From a checkpoint of a small autoregressive pixel model: 16-pixel images, muon at rate 0.021.
Rows from block 2 of a small autoregressive pixel model, named by matrix and row number. Rows with one number belong to one neuron. Each number is 200 + 40 x the weight over its row's rms, rounded and kept within 0 to 999. All counts start at 0. After the name is the row's rms in percent of the matrix's.
After each neuron's rows are labels from the 100 images, of 14976, where the neuron reaches its largest size: "strongest on" is what is common among them. Only what is clearly more common there than usual is listed. The data: flat shapes of many kinds, plain or patterned, on busy backdrops. In brackets: how many of the 100, against the usual share in percent.
# gate: MLP gate (model.blocks.2.mlp.gate.weight, 672x256), inputs 0-127
# fc1: MLP up (model.blocks.2.mlp.fc1.weight, 672x256), inputs 0-127
# fc2: MLP down (model.blocks.2.mlp.fc2.weight, 256x672, transposed), outputs 0-127

gate.297,103,221,190,176,197,248,222,198,287,154,146,224,222,244,187,216,214,216,174,245,213,204,183,164,152,203,216,180,146,198,169,221,287,163,223,205,167,182,225,131,200,203,201,222,267,162,176,226,122,184,232,164,314,169,269,265,136,216,236,195,172,173,150,173,234,213,211,112,216,167,285,176,228,148,273,234,106,155,242,189,215,182,266,205,248,174,227,182,121,246,155,180,244,226,198,188,90,199,190,146,251,177,165,225,214,189,182,234,128,183,133,189,201,259,122,225,222,180,134,291,216,217,201,171,202,271,238,142,253
fc1.297,101,181,172,211,171,174,177,92,164,213,261,63,212,253,182,114,138,219,219,151,186,155,210,173,236,192,156,211,210,190,233,236,131,228,242,190,212,214,131,154,288,272,145,237,209,224,287,211,158,229,235,193,140,181,210,173,235,227,202,193,230,189,237,265,186,245,166,176,152,232,243,254,191,126,157,205,315,247,240,162,205,263,254,173,254,245,187,243,248,205,161,220,243,123,204,235,225,168,256,168,204,173,312,184,247,200,178,210,256,235,171,197,160,207,220,254,155,252,179,193,185,212,211,166,205,206,262,144,164
fc2.297,101,141,162,249,143,233,241,173,227,180,186,220,227,210,189,168,215,209,217,169,212,209,208,201,153,220,96,228,250,160,210,179,187,161,162,162,237,106,242,254,252,171,192,150,168,173,288,191,259,235,243,150,185,199,232,205,197,267,219,186,199,197,236,189,206,154,186,203,177,252,188,228,149,190,212,172,218,151,165,215,153,223,239,218,262,224,156,217,226,224,247,163,212,182,165,156,232,136,207,237,225,247,240,217,221,119,219,290,180,274,207,214,180,211,246,190,204,145,244,297,141,194,200,180,211,142,243,210,208
strongest on: orange shape (93 vs 22.3); its colour: orange (48 vs 8.6)

gate.94,102,201,209,189,197,166,187,189,123,202,226,154,100,231,190,103,192,163,179,222,187,165,226,207,233,192,226,208,213,166,180,233,247,189,216,265,170,153,162,246,198,225,182,260,158,175,147,216,244,192,223,237,187,161,177,239,197,268,201,228,224,198,246,191,220,208,180,141,180,179,187,181,196,246,232,180,149,156,145,155,211,127,210,260,242,290,233,165,148,206,150,193,174,185,265,211,204,220,201,212,159,276,195,292,222,181,204,195,157,172,181,215,217,154,228,158,177,220,264,116,144,200,245,173,217,182,182,227,209
fc1.94,097,215,124,226,196,216,179,201,182,198,240,167,259,159,160,123,170,236,273,232,148,153,205,236,207,153,169,227,243,159,135,159,211,233,205,187,221,211,257,162,201,192,161,128,231,204,207,242,248,193,240,198,85,228,158,182,263,256,250,291,206,221,229,197,179,197,170,163,178,172,209,173,149,250,205,219,142,254,204,223,171,154,161,219,196,244,203,146,151,237,248,216,231,211,201,248,238,140,229,220,271,161,236,143,204,266,194,154,131,224,171,195,189,147,190,230,187,136,224,175,171,132,222,173,232,192,187,91,194
fc2.94,103,159,273,128,229,253,171,281,202,197,223,252,221,181,221,172,160,211,209,148,200,209,244,237,199,221,229,158,214,234,117,175,184,212,273,258,189,188,164,151,221,219,232,192,272,230,230,158,211,223,148,192,235,139,231,151,210,206,207,146,205,163,262,203,233,196,288,220,216,236,169,239,196,152,216,203,169,186,167,192,234,244,107,148,198,202,215,215,178,183,188,242,241,208,157,213,213,190,161,178,174,183,233,181,181,211,173,214,199,169,238,138,265,273,122,187,173,39,175,218,223,204,232,252,214,174,203,154,158
strongest on: black shape (54 vs 22.2); its colour: black (31 vs 8.4)

gate.572,104,156,278,160,167,208,284,193,233,279,237,200,187,126,224,182,193,223,160,212,206,221,172,233,212,230,190,188,147,214,202,194,128,127,212,208,206,302,150,205,228,196,298,229,230,217,175,177,201,174,174,171,249,179,163,210,202,199,235,225,234,226,126,170,228,180,189,232,185,152,152,207,113,196,189,173,236,231,185,251,144,209,202,262,246,255,240,218,185,207,203,234,178,142,167,273,255,194,207,233,215,236,212,188,279,75,200,187,187,227,213,188,178,194,244,178,199,207,140,134,175,192,202,264,253,150,273,217,180
fc1.572,099,141,233,204,259,142,223,205,243,243,126,194,180,199,273,229,210,212,263,147,153,160,280,265,205,180,288,182,256,175,201,216,205,211,185,226,227,156,213,194,211,209,244,180,194,117,198,151,214,124,242,174,210,236,209,203,206,193,196,206,161,210,242,322,197,165,98,163,214,150,137,214,173,268,197,186,212,236,204,175,150,113,188,203,229,202,183,217,254,151,255,222,181,223,224,109,241,176,265,147,182,205,169,291,223,212,187,222,163,194,244,152,158,202,197,177,213,193,216,233,182,232,237,144,144,136,181,233,259
fc2.572,104,196,164,194,181,253,207,237,192,165,217,225,164,257,206,200,220,253,139,214,200,199,189,179,178,241,129,210,119,196,192,133,171,120,181,189,202,211,232,282,239,192,166,249,224,262,192,219,176,232,176,158,152,245,228,173,198,245,187,231,209,202,143,169,197,174,242,191,241,79,248,125,194,181,222,159,201,189,222,160,224,306,188,217,168,239,217,220,218,182,207,225,186,164,192,215,256,221,141,265,184,225,247,213,230,156,267,159,235,179,163,122,229,198,219,150,161,209,162,118,196,142,211,201,193,102,147,165,156
strongest on: orange shape (49 vs 22.3); its colour: orange (25 vs 8.6)

gate.635,102,158,196,251,208,228,243,261,199,154,168,252,258,226,202,263,228,181,203,192,129,144,149,197,191,176,177,251,171,271,144,174,195,211,246,162,202,183,144,197,208,200,210,293,257,145,214,191,187,282,171,218,283,148,190,169,275,189,236,201,142,230,203,224,197,186,236,205,231,250,232,215,217,173,143,235,220,208,161,216,231,191,185,138,218,152,233,165,176,222,122,134,247,168,215,145,222,255,156,259,243,302,188,157,141,146,240,168,196,202,198,205,149,228,283,202,196,180,159,204,155,150,194,174,142,150,226,192,192
fc1.635,108,213,192,177,206,249,202,212,232,162,199,240,213,92,235,167,210,168,135,141,190,169,227,195,144,111,193,312,256,175,116,180,185,159,222,183,180,201,185,244,156,252,200,232,230,197,178,212,159,197,236,200,194,197,158,199,232,264,216,143,197,152,248,192,220,271,228,211,209,244,177,187,221,198,238,209,161,189,214,129,182,253,178,201,170,162,202,175,157,181,212,211,166,231,205,168,143,215,217,226,186,211,202,288,181,195,189,160,174,222,303,203,185,215,236,214,246,164,220,224,166,154,163,194,182,229,141,231,240
fc2.635,105,165,200,240,181,178,173,254,168,167,163,179,196,241,244,255,210,284,193,232,299,269,221,235,197,283,161,198,241,218,164,215,182,273,183,218,301,185,121,164,191,258,166,141,210,183,238,188,140,255,197,180,249,224,204,164,157,180,223,216,225,163,162,252,216,123,148,233,216,219,217,208,157,211,180,143,245,197,141,211,175,145,233,233,154,271,196,155,248,174,331,219,214,221,210,145,149,230,187,202,145,199,181,110,189,147,227,204,183,162,234,208,191,187,236,170,187,248,209,237,174,254,204,275,209,201,222,204,248
strongest on: ring (36 vs 14.1)

gate.615,093,170,208,244,239,254,147,196,172,185,234,216,249,174,229,203,158,140,166,256,130,228,199,205,204,163,253,243,221,192,201,260,231,153,173,211,119,138,211,179,190,219,240,232,192,192,186,244,167,218,156,240,252,228,126,152,193,236,145,196,224,209,210,255,160,179,191,239,177,234,193,273,319,152,246,302,228,188,158,199,218,224,182,184,208,123,159,238,210,161,226,170,117,137,223,274,92,222,99,107,188,155,185,166,283,208,251,199,184,194,229,154,138,195,177,204,191,236,228,269,224,183,214,216,168,266,249,207,274
fc1.615,102,169,154,204,194,203,174,238,215,202,206,233,202,92,170,208,220,173,248,109,147,198,197,208,175,262,235,155,205,213,167,124,220,183,182,245,176,183,216,231,121,225,210,221,125,202,249,140,220,198,145,239,173,217,117,259,187,223,177,245,300,225,216,133,216,258,183,258,296,154,242,196,349,173,238,211,147,194,162,254,204,235,257,204,132,155,180,216,221,233,220,178,209,197,198,226,154,191,158,166,210,202,271,148,161,215,233,244,176,237,200,203,194,192,123,203,204,168,228,199,208,203,212,301,195,218,197,194,277
fc2.615,101,169,175,200,161,129,178,149,219,221,98,225,281,198,245,224,252,175,153,214,243,213,176,266,159,180,188,186,206,154,187,282,165,163,226,153,224,274,162,222,154,197,179,137,234,197,229,204,192,200,160,179,254,174,152,185,218,195,174,269,151,223,222,152,232,167,160,233,188,206,143,202,221,213,269,142,187,182,128,295,129,183,210,166,227,189,243,218,147,236,150,198,189,232,194,232,144,109,221,149,166,224,176,180,235,163,247,154,221,193,223,205,151,271,182,183,115,213,169,223,165,230,252,221,136,249,227,223,211
strongest on: orange shape (51 vs 22.3); its colour: orange (27 vs 8.6)

gate.405,103,204,236,148,157,223,224,263,171,206,245,190,175,166,189,162,216,180,97,198,175,240,209,183,174,197,271,277,166,183,145,205,199,192,147,186,229,220,114,141,218,205,218,205,192,221,165,227,191,220,155,198,191,202,203,165,201,112,182,255,176,259,234,171,297,162,174,187,201,188,223,203,195,180,243,198,141,167,235,205,133,179,215,168,238,180,213,241,167,264,164,342,247,182,222,190,175,247,194,135,202,180,190,158,214,237,211,206,183,258,225,242,211,201,200,141,191,182,155,84,216,179,184,211,185,107,187,150,250
fc1.405,099,236,154,145,170,165,248,157,238,172,174,231,177,193,211,271,234,124,149,192,196,252,208,142,181,226,237,202,173,161,241,206,203,227,217,181,200,183,111,232,204,239,211,215,311,212,229,218,271,255,196,227,180,156,260,165,215,165,233,157,151,148,85,227,162,190,170,179,189,134,173,184,194,203,203,130,165,125,197,208,276,159,210,266,223,190,205,224,193,194,218,224,185,203,278,190,242,187,114,175,217,180,151,208,223,209,262,193,197,234,166,196,207,243,196,187,153,245,169,243,190,185,124,130,134,180,160,168,216
fc2.405,099,220,143,185,203,217,172,263,94,208,237,193,178,251,252,188,101,165,258,175,235,159,201,192,242,307,204,195,175,242,157,136,205,279,272,206,168,189,201,148,175,155,228,172,155,257,124,210,171,130,210,244,225,217,165,178,189,193,216,202,205,210,167,241,181,204,151,184,240,194,199,232,226,211,201,195,186,229,210,169,142,181,119,136,250,235,182,159,274,254,241,193,233,152,212,234,123,166,253,135,179,222,196,251,265,178,170,191,170,228,295,133,189,195,155,144,206,196,225,201,145,181,270,278,176,235,188,146,165
strongest on: ring (44 vs 14.1)

gate.239,094,184,250,143,207,230,246,179,271,220,204,183,261,228,85,184,202,241,210,219,209,185,248,209,171,210,222,134,214,158,215,118,217,195,219,173,200,257,131,200,235,153,240,195,227,187,226,175,172,173,160,165,199,236,226,248,216,179,155,184,196,204,153,204,281,200,134,240,203,251,128,234,185,190,195,146,263,196,231,214,225,231,228,145,199,150,224,205,193,234,182,146,170,218,206,211,249,173,126,127,242,221,154,142,199,130,210,227,164,81,221,119,154,220,227,237,173,251,241,216,199,205,253,139,201,220,262,205,192
fc1.239,101,179,260,247,188,227,239,194,255,247,168,228,176,153,131,210,185,223,171,264,102,195,210,254,222,197,231,191,209,180,218,238,294,167,214,276,160,238,204,197,157,87,218,278,204,201,206,253,149,191,202,177,184,207,143,195,284,204,250,230,239,218,176,129,158,167,166,164,224,222,201,139,213,200,176,96,195,245,186,229,227,273,186,247,246,174,241,162,200,139,260,181,232,255,240,129,224,186,208,138,205,204,229,192,143,169,225,146,180,102,190,134,177,263,229,212,215,248,161,209,176,194,219,172,188,204,196,232,174
fc2.239,104,178,224,176,160,225,172,174,173,202,289,170,164,178,232,222,283,209,192,139,234,258,211,212,226,219,168,241,250,250,189,204,194,147,217,163,127,241,216,234,194,169,225,236,281,199,192,216,295,177,180,243,199,210,169,169,193,230,190,169,142,178,231,204,170,215,233,186,102,220,178,197,196,234,220,134,208,159,231,181,170,116,200,169,219,95,155,214,234,198,170,154,148,164,167,192,207,148,156,188,216,231,223,269,182,207,170,217,204,202,63,240,191,215,151,168,225,247,269,161,165,240,204,180,157,294,167,196,208
strongest on: ring (51 vs 14.1); largest shape: ring (37 vs 6.3)

gate.199,104,125,198,197,182,158,258,211,307,230,230,217,246,195,99,216,230,191,253,197,155,123,247,276,209,190,228,265,193,157,217,209,219,179,166,198,145,251,267,191,242,171,232,176,260,245,177,160,232,211,232,247,194,150,222,190,193,90,227,172,199,189,194,185,229,221,208,145,218,146,253,217,173,174,211,95,209,238,190,207,140,215,241,224,232,149,190,162,207,233,183,197,206,245,190,126,232,100,192,191,151,200,191,167,248,150,242,198,127,235,236,199,193,230,187,285,209,187,240,207,161,221,188,140,185,187,176,216,147
fc1.199,104,159,154,189,167,155,187,128,227,177,159,211,235,178,202,221,245,232,257,178,211,170,221,206,266,157,211,247,203,202,230,193,197,218,187,176,243,234,113,190,208,213,169,206,259,168,124,179,140,154,214,245,208,299,152,100,151,192,156,185,229,270,106,123,266,141,220,163,223,169,178,211,137,107,142,166,245,212,173,205,224,170,201,223,172,226,212,246,212,208,277,239,239,241,148,214,230,153,242,240,199,129,254,198,166,291,218,208,130,291,196,192,148,197,132,188,142,159,245,290,257,210,108,183,237,225,212,210,172
fc2.199,106,246,237,242,272,236,179,247,145,191,229,186,240,256,239,163,163,198,220,221,155,191,146,232,141,235,199,225,220,135,199,217,150,194,252,238,141,188,219,203,163,173,225,132,220,188,156,203,244,305,220,178,166,94,213,239,166,207,162,219,175,117,111,216,147,247,184,210,182,287,225,198,211,261,249,209,233,205,194,179,138,142,121,234,205,188,260,205,238,208,160,179,217,164,244,254,163,123,133,174,173,228,153,162,207,195,149,219,170,143,260,221,177,253,106,208,230,200,161,238,248,137,289,117,202,206,217,199,256
strongest on: ring (46 vs 14.1); largest shape: ring (31 vs 6.3)